Weights of a small segmentation model.
Model: 6.04M parameters, activation swiglu, moe top_k, patch size [8, 8], layers 14, width 160.
Training: batches of 96, held-out accuracy 91%.
Data: trained on pictures of board games with random positions, seen at a slant, 9.0 epochs.
Rows from block 11 of a small segmentation model, named by matrix and row number. Rows with one number within an expert belong to one neuron, the router's apart. Each number is 500 + 40 x the weight over its row's rms, rounded and kept within 0 to 999. All counts start at 0. Numbers have three digits each.
Before each expert's rows are labels from the 100 images, of 14976, where the router gives the expert most weight on average: "strongest on" is what is common among them; "peak on" is the class under the peak. Only what is clearly more common there than usual is listed. The data: pictures of board games with random positions, seen at a slant.
# router: router (model.blocks.11.mlp.router.weight, 32x160), inputs 0-159
# gate: expert gate (model.blocks.11.mlp.gate, 32x32x160), inputs 0-159
# up: expert up (model.blocks.11.mlp.up, 32x32x160), inputs 0-159
# down: expert down (model.blocks.11.mlp.down, 32x160x32, transposed), outputs 0-159

# expert 25
strongest on: discs in an upright rack
peak on: table
router.25:441589522506509521564422513518490484515524469477530535481495552569543475503594491585505502458516502480474522515424535507563482480512578562451544533483438482505545511559484430503479450499514476490483480471556480481550476534499449528475501466394484449475505476465526482565517487597501483486595508511569480461451509520489543491534516524473509456473507464502545508514450497480472513492494501457502504527632571460413569536501517526523454501435509508500523542515532589421490481528492556
gate.0:477501523506487496616467531546429466526528491485440476502512481503445523467519437555473512522538515501494603525540497453491469453445487472514468568512421516463542496527499508569497526423462483470471537532523543531496505496525504531518654534430488520446490511511546538461515515479543571530531505419437539499450480505466491554517557528580543465448552477579536486507471517466512484427547477499550435484442506463492506525471537520553444571473501519470481492570522508460535569528506487
up.0:486516531490489483634475520543429472519519504503465498510501490501454507487513436562482502518547503503518596509552479458487460442444494494528468577525412536463522507539493510556504536420467498476443529529543539546489475498526508527507690535446510526441462514517567555456510481484540554526522495427439525489463495501477486535529522533570558503477549476550535496515478519488492484438539490504561433475478504485498507517456535520545469563481506520492472480597510493457513584530501490
down.0:514505462524481478495482403501570455476584528504456499479504555469503517434496426541526462457460514542509490530475498429491467511462516495501497414473563473500632497515533498545471435509466448460511510454502498498519537471444495457487504537391471538531554516550459630491516522516502458481521552474497490571423480504465524524470499513496502498477511515527561530521483476503434611450521510476572535496458549524491531510488515426503500470465482514443503525446483529614486549484519447
gate.1:505441489462522531478554534433452508463523543536497538555541536484486436466504489438529427430488562474527484456552516442493489477491456507502547520510520569548405485425524559474533568547540526470448569487495500548490515526486529478472427402449501495518469497437443420477464552555490532480422425569452476522591530533479529524486543492455495534538452470500531467486539493494547473463497525476500536444451462577505535517497471506502533429510470496492539546528467446472484451572526510
up.1:487527439513522475415540511492573501493518482453501501477465542441553507519414518489526510470528462497549433557444507524528479583520493477526506403459531425516530491595527425482517540570456513448520512464451453511447446460526532472465411542452496507513501460512479526528513503446509403412541479461545429462531443471505463496511492548511584503551490546523463439526474513495435452506537454509540502521518449505451582475465498508452467463425455489518516483457496505462511522451489532
down.1:501552496495432539500568435598495503503566539515476468512550560505498518526524544422502509443424453516508456481454509502561491548568548491449475487478558458451501492511545480547514526544494500501455452458459520484525461418500475495534484436497499447482507501504535501474596467496435508424473534513582520505469497477457441421464525461540479571529494495505497441538518470478480532530458535431537524447435517506465581481407500493560518465483566482474498495526536533551469505505471614
gate.2:416569535538544540565478533524571498541519429402512536481522559499508462488553496538521504463467495481492564565440565480572439489516553571460593513495450493520511514501492438482442457533534499521439456473458499471594514557474485540455471478501461501524492494475574486499549506580508437434538489445553502473457507503498473526562496508442510507492513484501506545510466514469501592501519540457439482536564544422478511553518492595455497541488491540511528549502531520495466480542507548
up.2:478553530529531559545474493499580460536519438419504536483477514492521480511482461555575484435461458490502571561410572494572401528512534505459564497471442479528520507513524453496420417514524546517415501472454495476554497509495518512456445520482456518563503476487553506480485474597513405434552491485508499459481525492480471510575473516467507490486478478507499554502452494507473564536532531458468479542606540443493568566507506548457529502523501538521510548513537530521493523568486497
down.2:529569507566469438507544438444504428503572570474491487457475534420460536469523479443467495470534534516506457509537494381474473473519497503518558484484519457530527568498572551499464551507448452403471490554529497479531450555435577446461533504534494538515546533580510572477503520448492480540477456523468532505480495529496560536511523448532504514571492519531575540462545537476475529474541497542565460479464530461555482534503513506548513561459426467551535507498515542525548546512482555
gate.3:547437516527490502453503601488432509529493507545517577459483441424464514523533495544504595486494490492513507519506514511537500507438475482435481463483517600490488415472521458494572494581493561559563538475504577460537528498497470465485515523548489549545480483543401494538559510470460503485514531541483570521533496562503568477520486485487562419414523471552555548485549459477478405541442485442499470569494501505510499498532495442479495481476460500486422466509477538499524440517478512
up.3:497482467503452518449501481596496488470508503536505482469520469456463546500474554513479590451421479479517576423547547495508503473487453536530521494547544454516451484501557582495491558483465449444515572513544576466492549465496586495532569595527543511518501548585495569518490481449501462492428593536413520504454456469496510448487490443551488462522534575490482472411602556518505487469506522487528535524490532524517491525520481475486488486507493462543475448481511427516509501479493533
down.3:542508499489560492428492484493536527546496414506540528491482442511496504523504442545465504499577455534449480496498442596508553540450539549474546459506501482489495438558508515464551448514538560507519458439466482594577445504534485400504535510488537512464510540463485456502551458487498553507553499518507475542478442502515467536496476520549491489539552468493565534573425484533456418482565507474446510511481550532531541471600483520517492449564572538510562516540488494567497482486513411
gate.4:448535419534449521559538477489422542466470519422500509495562535459518501497537506478476448508538484490471583508484498455520512462482519465528591553514507553487440582473434509484506533499555496520464495497535501478540538563458509564555627477483491501580535481534440449438506513503490475517561480453498565439532500549499465483508462540506449524583536459483476515497469455514483527441450507474393536557453524483451524508483480508552532494441463510487533544536555508556484553556550473
up.4:485468540469443471554485564500436493526490501535462477512531455545482552443516523492463501514529482453495489424533414483478494485455485512537525534560466468505445461552454532464496534524549506475481523473469523544476496461542537499537553538477467538467457565525476542506478503479536640471416575446485482574575483487468496536488504536540623465491488484528530508520598536501479495494501459523510561486447459504537509428462527490536386558523471477502503502506525511508518527437583427
down.4:440463525541526540497519509475519517437466448456524489498489510592523545470506508487439553494514554562483439475498474530524475444489486433559519506503602495456478519521535439491520476491505525454493463483407417477524482491451467540490533509563489468439544555481435536523508422476549459486472504529404488531501458466532476561509468512550491470517528523498463518547589452542490503448381505508524449577459494533514479511500492536483542521459431495460502496498447442558578457469427546
gate.5:477523524505501600465491519404562485499505473482513515482538516493467486493561480536538512448491478527416499637457568588538424521529470465435588452504432493491521457485501475488419481535526476460437485481499475450640527527472517512412505489499468495513513477506544499481534471527457493478556511501473463480512515562492527532431500450453457495488486493527560489486502471449489535489508516444432397555529548486492495556515509545455515491522498528500513550414551512485498503521461498
up.5:526474458493517425481541457588480501464493545549488477513458495494543513523420506456510489509470558488580436417529445477468586498525516506540418497459546499528498522540524532512542492495468513555602527514506487573377488442530463464563431529522531494497503528495430504546420539491526454479439500553529524513521512407520459448554472534522536508530468520472423497526521515559526453527485480531579582461535457480507528443489482468462524488482527475503486451535429479536519486464499506
down.5:463476481445542541498465514558490531420496450520494471513509535585581456496490510568521532478451520502486530485455493502548538548502521476523480556451444512492539514535512472548479464478460509521540531440461489551459491440545450500525456561435491426504500521498432522551452515543551480471482544484572449426558466386535419490532500541519500488469483493469427381590483470503555512498466506488549547481514470511414531477537479502433479530519535519462463474540447540481465456524452493

# expert 7
strongest on: digit grid
peak on: board
router.7:533447474493490530514460484507501443437544444508455464489433492475439513506450479460502512572503495523496487466535494526461535538498467454481443513486632498483452440436581606557460494466435493496484552504448572532567535468588467482546493552510535538512508521489466560449498522401472530561464569539467467524464470413507453535485509498529503462493544555473489521474494524524469473492450511521525456447449497494562490531557490545414508502504464504517491535492487479509550497495596446
gate.0:418508504448531500524490512534438527554477431571511485482524470449516452517501544461513482398504432483456570581445493506493470497505525543506522496583487486454420518427459464486567448516505546531489490514540561513552552529553548506502498509476521467488522506456530446509576533497504449473485489437529547481531520540438455468478503460490497485442451508475472469453441474536573484447497423458520507504492461523551530589469518505574512466462487563548559519518523516460458469558611509
up.0:574472527559493521490523509477550467445472584449487513513484529524460547474505448540504500596466524537515443418555501541507538521480468433492476476419528532532579494540550581505457557500498473451490502483482454516461477422455430498508525529550461507487487500540462555493438506474474570515516493516475485508464462455520542529500488560507495510583558489543510507564531522478436536562486591550511473493480538476460476437550447479420481520553504456455446488481427456535533555447432498
down.0:473481497469454525465540484465475543534460509465505514512521452460512438536502486512487484535499492580479558519476485484464498491492490522452435512523596491515482542417451463465581495493514499527423451440505584498521534494565470437516491442472561504521534470511558413500572514533461525487531455482463562498437533503475513494514505438467522515536502524476531489448522460565490565503452473477442526447507541500509496513489557504556530382498586443538474414530519522421446439573570498
gate.1:448523502535489511509532487520503565522499510373485498572590439514440518536521511403470451544535511443446474506569565534471456455560537550506562549519441485444499521432537452486518528487509508456526481452493517526514527469530449485474527570476512485473496452469574398469527532447503490472490455500540532561469505537531452481480518557471392456492425530548475551547500480457536535536494503453452542497508447494475506533522513457441453505561529516458484474453486539490504500480579496
up.1:482518481500507476521529474505588450495519444429456475508572502526466495490469539516538493503488493486458482507532497565456486507482510421540475500545467467443487539442583429497510428487536430496566557501437507534539526478508519524575468485474482497535456397468499500428545517527468543479534526439472541533487505465541456470448449478496389459460582518517516484453479447539546505605540492474465488486462518485475527531501521528535475524569517530400574466418442550463527490490520512
down.1:510524420549518452470510528504523475527490522532476507522575462505493517506481474498459491525544461545445435479502541500474497486561432566476517528521506413458427498462499505481473476476570530432505472511539558531526458588526501557512408484491561514497527478481458476479476490481515533488606473462519515491562539385536436454476511439565443543527505455490519475495510578471437516531446523449494469443466503536509528501536501536400404485561494535576457501492472496529510523490426511
gate.2:482489444478497498546584527571421536548525512507460503544570459463473483482535494509505506518504473537543446463419621501453452460535512563474506529483432462512494557458489351511485525463550547525536459432429481510435585520482476545464514423503537537541525477447509451552502507471489481497530476461434493480498525502541470502526481522466466491527387531508479524500510457513491553530504513424457506549406494506500512444491509502450495487459530519516413519513495495481495463539501529
up.2:537528530573480497496493498472513506481496488514460500377502555603564476510481431522533558470470507522541416504448522471529521548481502474523518421498559495530537496536448502524485495525484552523453541572463411508525460494494477506405483465471462465437450529467492418568492507528498508478498544502558495453556512522455553449553512467480543487482464525486546437521524459457425525446539471571541498492496430515461522509465456489510495560520452506448542515523528532490496496424447612
down.2:500462512537476488515527470499527529521505488525564512484505436465521544501479527455523513534476432509464549525540514450464436560459509482485513477513478510497589451553495577569468468469490516525520520434510543493499530424461532451433508521491519582557531463494439462472558598446508472560543453422494452596511476509492501565441483571533518441460482524511535562447500513494500553489502556573502506497500497528584543445492455438539519418487482520577552491467509439509521527505527418
gate.3:543481529607503553487530497567536485466540561537467497470563520525453480573544460518514544559468541493509465430532592519482502496509502481498524483518527490507574446474475607499433570520510522429458528508466518544530485584626397545527502510528519550450426466494490502499489525458498532551502519505424541517492551470521531430521538459488486489546523462554470470516528500478455558527499524466550478514534464484490453503567495490548475574537528509479474537502498485555527538416501508
up.3:474588460401539419508504473403453515526472448506517536561447449488516490443486498430465464455512452476485548567474453490516484508486504559499453470486466468432417549528517406514557461464533487558538505453525476459518486450390562491487493433531449435548602526520517485502518481508510478477514469528550465472506433520459446535500508504508477504477494522466519525472461519505534439458576528537469544505520534483499532496439466508475520426464455476436543491508473554501477478570498519
down.3:459524472495528505576513501546471466531545462408538530459412475504542505463458473518515503495484490514474523497469478479509565522474497517488488604481580501538535546523383446529513432534460451457453521520470540486519455505552477447567486504538514586487469517493527456484499489526437554530483485497473489482385506519480482433608456569408509548566490504501508482475497523511462504537493464496402521538527556493515529506489510507547522515516523525554464443525445549513493455561579471
gate.4:434567478486516472472491486472496512528426474488547480513570543502519481482536473453478490465521493505525541506442560523488411453463526532549517443492481496507468464565474415469536509521541473552440497492482452481499476472339560477458483469518461442441514547445547436491562493575528437421501496500546439511579480543455480506481512508485492481533504433499513536479450483473456497486566474532498523517565445434493556472481460542470515525543473513489566507512499528489461447495489615
up.4:430500445416589468464533505511400513484452480518470479513551506538514492499463522462457432476544505522482455515484525546526457497480513495503519544487556409459393523474492445518551494484527561505493498454458477546468514496366510467489516489429500422546526523477497498496505489500525455471512480508498471456598421426439427470460467472524450494506537441482445498545494467503414470502497505504459544492469468525500472446464458546465500439522543542451473465516476475429501484558525559
down.4:507559508530502504511461479494586508493440490516519513511538492452454484469533478520527476506509490523493513546548510498483516506430517492514487483478469546443493478472463518472486550505481480546518483470519523511504487431397496501457523461480424487448453479478517473503508488479490437434527563419496471544555434512528494546444550596494454443442594468553483541536516486452470547413567516505565515629546558573487508431451432466509413560509480551481550513487489449541504459471451500
gate.5:522404484538449478470522474584487515473561534585476528500549452488445494589487478573565519549482514532462473464508557524481554501532553486514477545547520503542519523486449522529464497484555516433480433623478476585485545534568487553530527484488570532490439468504457448507422541493472454466453455520426534506496515506582536438557451467486470465531454543542506481534502480535488523476468495425453497471495475524481437519486572459504512507537537503522449482502445543475474540485481461
up.5:482441493528418494480539456633510551583556583508416437451561490481456517562483471578515502598552471527487426468493508493501613486512519515504450514450476508515473479474493566592445538484483481458525494529494563540500507505546470497532474529453556484505496517472494521475431499498485505526510495502449471542517571477524492489539445439473479485489490567479512554498496480505458489537512503426480485461477500526533470451581527479603467474500606489496479474483498559512485486513499501
down.5:453508395480537428479478485473458573561477522504408498456540611521476469486505537509476503533445540450508460461485448480506490495473461515550512491482462466542519507437443429507438512499500419497570465538492458490556551502522534486528555502534477513514482546445506513573522550461532552452523525481529538521531514462520558497469587459515477480507455572460445539602494477482564510462447567497560479512452408507504515461502524573448488485558503524458514488499472496535496476467479574

# expert 2
strongest on: digit grid
peak on: board
router.2:559500452503495530450436486504471506471480528502453443468489478452474537509502417538512490522485513529416525425531482461490526530476472421484446492460544535517551510428528546557482492487457485478490499577499545460515493509576512502480479580488518529524538505524475619489480517397444523500439586511474504510491607501472472553481513438522497492529484532493462454427507474574469492507427440532512515462473519483592503556482546511530533428542459505515467552488485490543524556516591454
gate.0:513467514502458476567575448388474472528496565489549528536448469533517477505429472571511444480472465468460575547465477506554580532519501486469478544439437481494498523529510505494515484533538419487465475539469470529496408498494493512524490490492478614486515466477524470497451444502512500498551460495504434509456497564474539515559483517486522466582479486533459475559529527571451474513547498536376493513520563478486559537495485485539538436452525527613516450505522486496535544508548491
up.0:547470481515479529533544500483526494461525540512498467492496565468495537497543493509508574418471508529493456475526507418545548516497486475543582579362549511522489467568496517534527524518493414453487483501460378499537452547447461466501508503541467565467499556507521493453511519500441511496561496509568507554543493537513530526448488542513515472525577520536532501574575522432467493484519632529422482488512543459508530522522460538555508507451453534516513480502472499525499561479440506
down.0:518538549529501525499551455522538490450540520471527563481442582492533469460490482531519516421523519496472528505501452504548490532534485476570509495408464493517549468582531519505450529529454453483525476521498421522463415433457489493481478557517416519473527517503460515428514520474543407451502449496547434456526428535528529518532492591499529485541464464520443510590525547453523476461577504509519486538545491492443553518501441535465502539432420526545521497493452473569529492496431529
gate.1:427505542530418512480555541467447560574468492434420529510467494436509487515427518530535489488484511442535473451436549480518547452565501510423512512495450493494512509440493451520464505477541517494519514534490452517475491454509509480500446471523474533512537450534521492566518421497513495549583536572469540462470524559449499540508452486384536548545510562548444517480570445423525529529473460486443515615515536464519549516470526507540499512511509542473491517549565505484489485467574489
up.1:476445502496468537427528535484503546568459484453417525519476525438534455522493425471558487516534521445529509483444510474508532485566501508429535468526506531532509495481434452488465467424501501578549532566479533503460479510491451498480473525534413557524571437511523479612469484545412468574535542572482520476513505521419471514524487483445529554534464557567438511484590515496553495541426507489439539519539546476530532482482558524531526473512493541457485470495548445474503476513521509
down.1:502527436586532561489449426467540458504543516459439495496462537510418516434578484492476521556533472485444454568504520493523434475416456487505476467534538488497601470539483553487528504476455496501479557530587501473588523542500558531475495554542510475497499545510450463499582506488525565506591538535506535511503445415451482524578537491474521456435504502493547523501505481496476509520479561477480518599423518459497499520540564492449518501497518491515543495458516513449493538531437538
gate.2:473481499523482518516416460552548501456522480520490503494501566443481528489486552487505506536531441438507428492542598579518497493510504500546509529551525548445478500505408524448513557514497529504566496508541478458523595553491455564509532493535507476484511453502483511563572534475443526490460605426465488548433423457521476492428601437483388554455482465555485434487528477496533530489487473490491538532444455515506488467504483498453479480543493518502520538445467443503474529465460535
up.2:473479504473515418489529495489440533537479495467502505502550461545530429508514475449460388566505550505515536463428439518458469475561581524493463476606501415509467487488530395507483511474550506508483469498483576529436491436553518421515464504425557482524483503460498459542447469544501451502462455505481469423537504497501540469510479505501480530539472490453487482505487489523419445563500465453530478460514413478480451465463524493491515494497518498474450416581562523442501465529536542
down.2:530496494534569425501468472522509528507493481467527544472465550492525502482457472556527469447482529479516516514461474513539524562509533492577518470394464458544542502583513477493443488538477488497534496559442410574446378455428508465438457524484406488466469495470456495428441476540603399490494466499522436493543494487511520516535491549506541513479470479510444508546536529498524527529536515529530495493550506452482545499465479475471513550510447498549523481508496517604524458484413474
gate.3:548520459458446498501458447527513461460462524543510500525452461479434479535517501481497493509498480600545496574519500506539485592491432475478477517523473486501589557519523509539520435477447505516379515467497588487510467482547554507549502498461501464533476462575490544470512570441426519469444457452448467484422524405496566465545535507558520490513502494487574450464477503546476533492494492500478551370476513583513474522463545467485500471466477453528493488527436510517491490496492550
up.3:410490558497506441475484491537496470453533497533479532500416477517524468477489481505533474509432447459530498548477487512551476553500524507524538533507463454495537525590517499525574503533533470530433493440535531510478334498585529491530486492460479487501453526440532485536513526514438479513428432485543455447426490428554517461598525507529453481499441499498495486501469540546498530502534532491539475417541394477474502505476507437466490530457444540517505504565467498557518488467467548
down.3:463448516519482476542504475427443502483488561543516420526433405492515497473454532446496498499564551484537485545491525522489518487483465505484478540546536460499426517479409380560553453502522437450473565481529511445469495514539496494545491517512532514517497456473513473537483515540494469496475472508484561461485437557413495531439500497586474511480415544531524448545510423541417423540557487444507534539499492498490529499520521520509516441496555440400536530571507510465515521527492471
gate.4:539503485489500494482502481452568494488501520549495467498428472501464547500574482487506579515432469529489489510541561538514504464440482494471480488486460546440530489468473560470549533546535505463453515474510544481521439499573527509512521478527492489527501554509453554476478510490571526467400519449452549518451493436512509527473540541507471455541530522504480537504464461465490619469552508613651522555554534468547490494546441422506484583454477506525567526493434446513466506491483506
up.4:525507470492505510461509480451531489504497525523545483507443474526474535515589489469495544492410480506516497469534583522512519461478496481517498498482452532457494485450495559445526516560554519444448519459510542493532450451557499502518531461543489490522514549496452501483443498485559490448411493422473494533467485461488512520502522564504453475586510474489464530480503487496471576447561523566649536536535528488517481477522429374535481612435482515536576521500453451520428491500488538
down.4:488477556497473602476514488585507519491545457521520462422472538566510473533470507540515553415436450427558417461499494445557489516478571584480537513478528517562497457531536485559430478511462554476546529512487512486486518562461420487476478520454511519486529536512505542511525475569461554509467482469554502467505516508469538417499545502473557490568500489528538482555552452488531555394532498520550501533501516466498451528522530546464563487476447476507481471475451482511584560444523524
gate.5:521508563510481573470532484481467514567449526465513547485442513441500491514474501532485452416502508507509506566496438453518518612506476487481543481449527491558514462514459467541536436501504487515478474533466445501461397462437463484473420504582471572509542492468520534432547513516483480500614473525551411516451606606488477507520460553499556511480524496568514512489508488499521426528546475490395540506485565485478528502453508508540507482495507540498493457497567488503486476464490494
up.5:405500527458472541467557527453505525533450471461430519524555589475540480550447546527492434486482529405537443531461494510542511522517545493509502502464554548462454479469485429422520426539540542461507502483469480522486468485444501482516498491518519527525535472490533512541478454504469502551521520508531452465445546557456459577506505476476535563535480467541520530530621460498511487502521416496419605491454518490499493475491532544566540480531530527481466428531568419457442481497517499
down.5:528543436651465568529582504459530475485546555528500459461418585448477537484511450504509563490518440527528449505569497483524505500459482482474568509486455578521445483533492520484500491482441548477480549487521570494510533459541498532466484483489468513504511511540436625452428564500535495466505497470522532506467462559464446484551444477562573484518539455515489436514490508491467500521574523487532519502507497473517515547464518521489485454488401441525507472501528416476499501500523457

# expert 30
strongest on: first side has more; digit grid
peak on: board
router.30:523474454484487486460483536511559500469546513500484474454479461364427523484478436489509528566479508484479513511555475496464505510463432456465513528471575555534566445451514581535487429515453452459461518513526494469550544493550484501495521537505506528504516510530480545462466519431525520524447584518470472499509503446475459486530524488481516490484521581430563464451470489569478479529427528496571460445408505527600495529527483489430536492510396494503496508486480510575518503488584438
gate.0:503481539549457454451519505501516467506495530501539525441527509584517459491476509609484552432465466473538519551457463447584504585488522533498496512512538388543543517518456525435484464550510539512576502475509447522505463499530449519554465510476406557483544461546529499497483531505431501525463533383526430487461510538539542438554487490478544506442511498459520492533530483543480519555455459558535495487553455560486487467469517497528487537415467503540519504527518544578482542442451483
up.0:488469505518495482465538586472516444470541564509515516548473468552507526504465415457457516510445490542464513661477532533520504501501429466512493469474525462518513451506532607480513506548478463454470497464524497522463503431515487498527562517520435522471469421536477507498506434448520477500443459484458459458522477503455562434487531441506494444496495469436509516450464526543482401557461510485530435457510539550512431495532509426454504594450455511530510498521469521435500512551450503
down.0:523526544506528485478428498399511533432509530514461499474500598511511510491554481542449499481508511500558393540483462516542488505471519500557525506444473486502466491536556497539472581501487510473489466508489442452544537503526567574460535468561431458491530500523471479489578527519507501419411466476517489465443501450553473536535479473450529511457523491500548599438498472437462479554476523470490490465534555495474490575553457498508525495467459428530556421456504548507531443471435568
gate.1:540467531501495545572423521551480480466512510461476501443499567520541481448485513405455479515553454585430549522486543451505450561450483527498553500456423571501486444483471436563506540544472499550494498513511512458497533504482527463452534513487529427501502451508458498483435525498549510467500530502524536519502428509437534513467542479573489542499526502498473510445536528470486517568546473484421484532428516534470458483549501560417468485576438474440458432458579434491547525534525487
up.1:555518490546496584603504499535539469557481490535511444532538450474410489484544471543500416482536483554429519519513543549477563448451525512507461554511417536446441489468498484471559464507492421541487444462431555482544519517561463483477475483504475547518518461466453536490474398572477470494498398489490526512554494489533512559437549476484459492424514463428501529471533527443450458514519460501441470461500543460491466529504537481491496567488476547489462483498531469502515450493552540
down.1:549477491481507507517453508509458520448450497482540542496528430418526473545517564511515482515487520465531496528485429471523537567479457537452546419458557500532445488580531518441496466499589476506458547478486605509449460441527423504454413474513516480515447514472505536431451488531436486505505477497460439505450495547506476501524488514442477543484490527457586477470471454480529475570519478455491476453516465495456525423478529501604502514436595432489516496561484450429497517491502525
gate.2:545437475515511475522516503536454519529485537535490484573487456548487522472548420510508485580500543528449559486516471582483536471504475493494430490435466509464544478509552522505469473446540438477449514536508546564413527450547510447450538488512523429572510449466474496470468435530567481440479506504494503529590440500502534537472470550515554504498508531439444572474456529559494473609552545534460558459505516515485487458505514483497457570503521481424479486598486550458460489517474458
up.2:498472465558474598501499533571548448526460477486521482551559580574489473511589491604576469502530489482456537465519498488515497483492532525516498468512493549517538535507456525496500550471464532499545495460502465485481493540506405533499512494456529428512488501440541458508465519520505511485542539424547560507542396453496533489487538531469502531493517476489439484580530472550454522574557512502576488454504466516434443441546505531525445510522536537407463452551466462520454520504408499
down.2:580474476461479527560466460428584503489443526449554551467485530459517468530526461523497486474500510539467490560534409451529543527475471498503508502425561510558565421541505496520443477496462530492434524527490531524480467486450495488452515511494448560499551487509543477408464477519513509450526573514513462543500565496524576557507446578494579534461497508475545516483607466468483592473495475551501553469536561530539531540512537456544558514485510521563527514500520518562480487461454452
gate.3:525487455584519496531481452500503538553451536395529487566500502529503493447553436554505440501589507517477544470531539570462492466474508499528447437487503471437531513507505514434494526507528503562466514488525507561467467461488515549474537495456585458561497529473501459489455486504541457471508531476473517544542421473509482522489516597463470484464486443473463532471499490581373462544530523516457487502499514511531456458543446489592478514526538482447523519541528506522446452604431476
up.3:485513539462476470438535486564488473424571475549488504449519528441501510501432544429509500480448506514541481479496490429515510573492492484473535509483507548517481518515524501586528558505442502454545478490479469465537520516542487452550445539479394513450489527532455534514511526473452480537508458529555429449463525507507498499516495465564471499534471494516498476568439490419599556480467501483567512524488453500447560548427473509399500502457415503545470491438443481537562554409524513
down.3:472493480487547486445413559478430534479427459527510480537512545628483535512517561457443536581509569458560440414496486512504462484529495532532566517524535514527427434448492492446496517527520491486501530484473494502480542503503482478480464483550517436463439519463500498534517481542526497475387544553511515485585511401515459470482542482491470504522542494473492451522557532503506521558408528463553469496474401493477466445499487548460492540556488497463508494548524491441486446460503533
gate.4:460527569484501476463499444485460564531586493515522517480479435508555464575453495438597476445509519477554426525448463420540603513479510469510468490454470466531456519527488427492538443490552506546505535517420484478429574510520454518529456507437528495544483472489463507593491565448503485551511490460436454559494485490492503511532507485506533545534502505433539463491469421586477503480480520473502443472559452467481520575516504488509539472443493451540455474463536467545459544521493489
up.4:628521521540495499540481603499544497504491555557476483466454469471596472522500419465406509544444443512445498546517511475497561526502493476549436495507476540506484481510514541579494474483462464448485496505457516584485466541541515477512558504532471439541542520489521517469524466566529475528489604468473575487484518497447522497494503506503492458555493463419466491496392487502448537464504530520438414521471552520514457543491526462460476469496459469562465508499532529456566523471532443
down.4:533489541492408484488479545484381499486498532474502474546450485433536464468519493501490479522527509494447470480440464559467482469466512561491480401543502493519476511403503516473468518520519469509458483597521466486511456491532516471457483490498434432475535527499491455520511439444538541384533474442515577588468462511520476579474454544528458483601521474508528511532483534574542522529467485545499508538486468543475461542479539549421476546494471560505483480444561526465504544512500569
gate.5:458565568560486462517513461477472518571524468487549544517520524457564462478487441487502452420589477490452580456450527507523486538490506518484498489543455439523482523488502441476526479530515494547480454518513456468542380543471572559484471455518487564510506480511544433555559517497512454495519465518485487495423446599570465487595525459497502511445477496535505479458474521485496506479478451493453433538503430452510504516504519587557539488483437475530513542503610491501532477473482533
up.5:497516499571500475510455444378515582550442520517550564458481464530519473458501425525471487518494500481507559520490499526514530512506505515516438492524477384519478471447456489415449422511543587516463509526536574548468503451450541503522481476535506570491513453477481458499477495537520495488478546482409468491494486479524477507522487486497501493456492468471469539407523528532430495490469445548412503467497461444548458475517524455610566424518484522483553537520563499487517437488540493
down.5:554511466453506461496494488517534481456507504522496509498440499462489522523498431444475508484545530510509495523516475514543554524475477434563506462410451485465523506574629518571428489468471500489514546558487485524498436465558553449434485535491457513509492465493459555479445447508536414533462490554492405490569443492555532470551453537576532507520441477475462445480453531535551501510552549550575444519481440487502497500472468500490492590516409493502497516496467543523548532528433523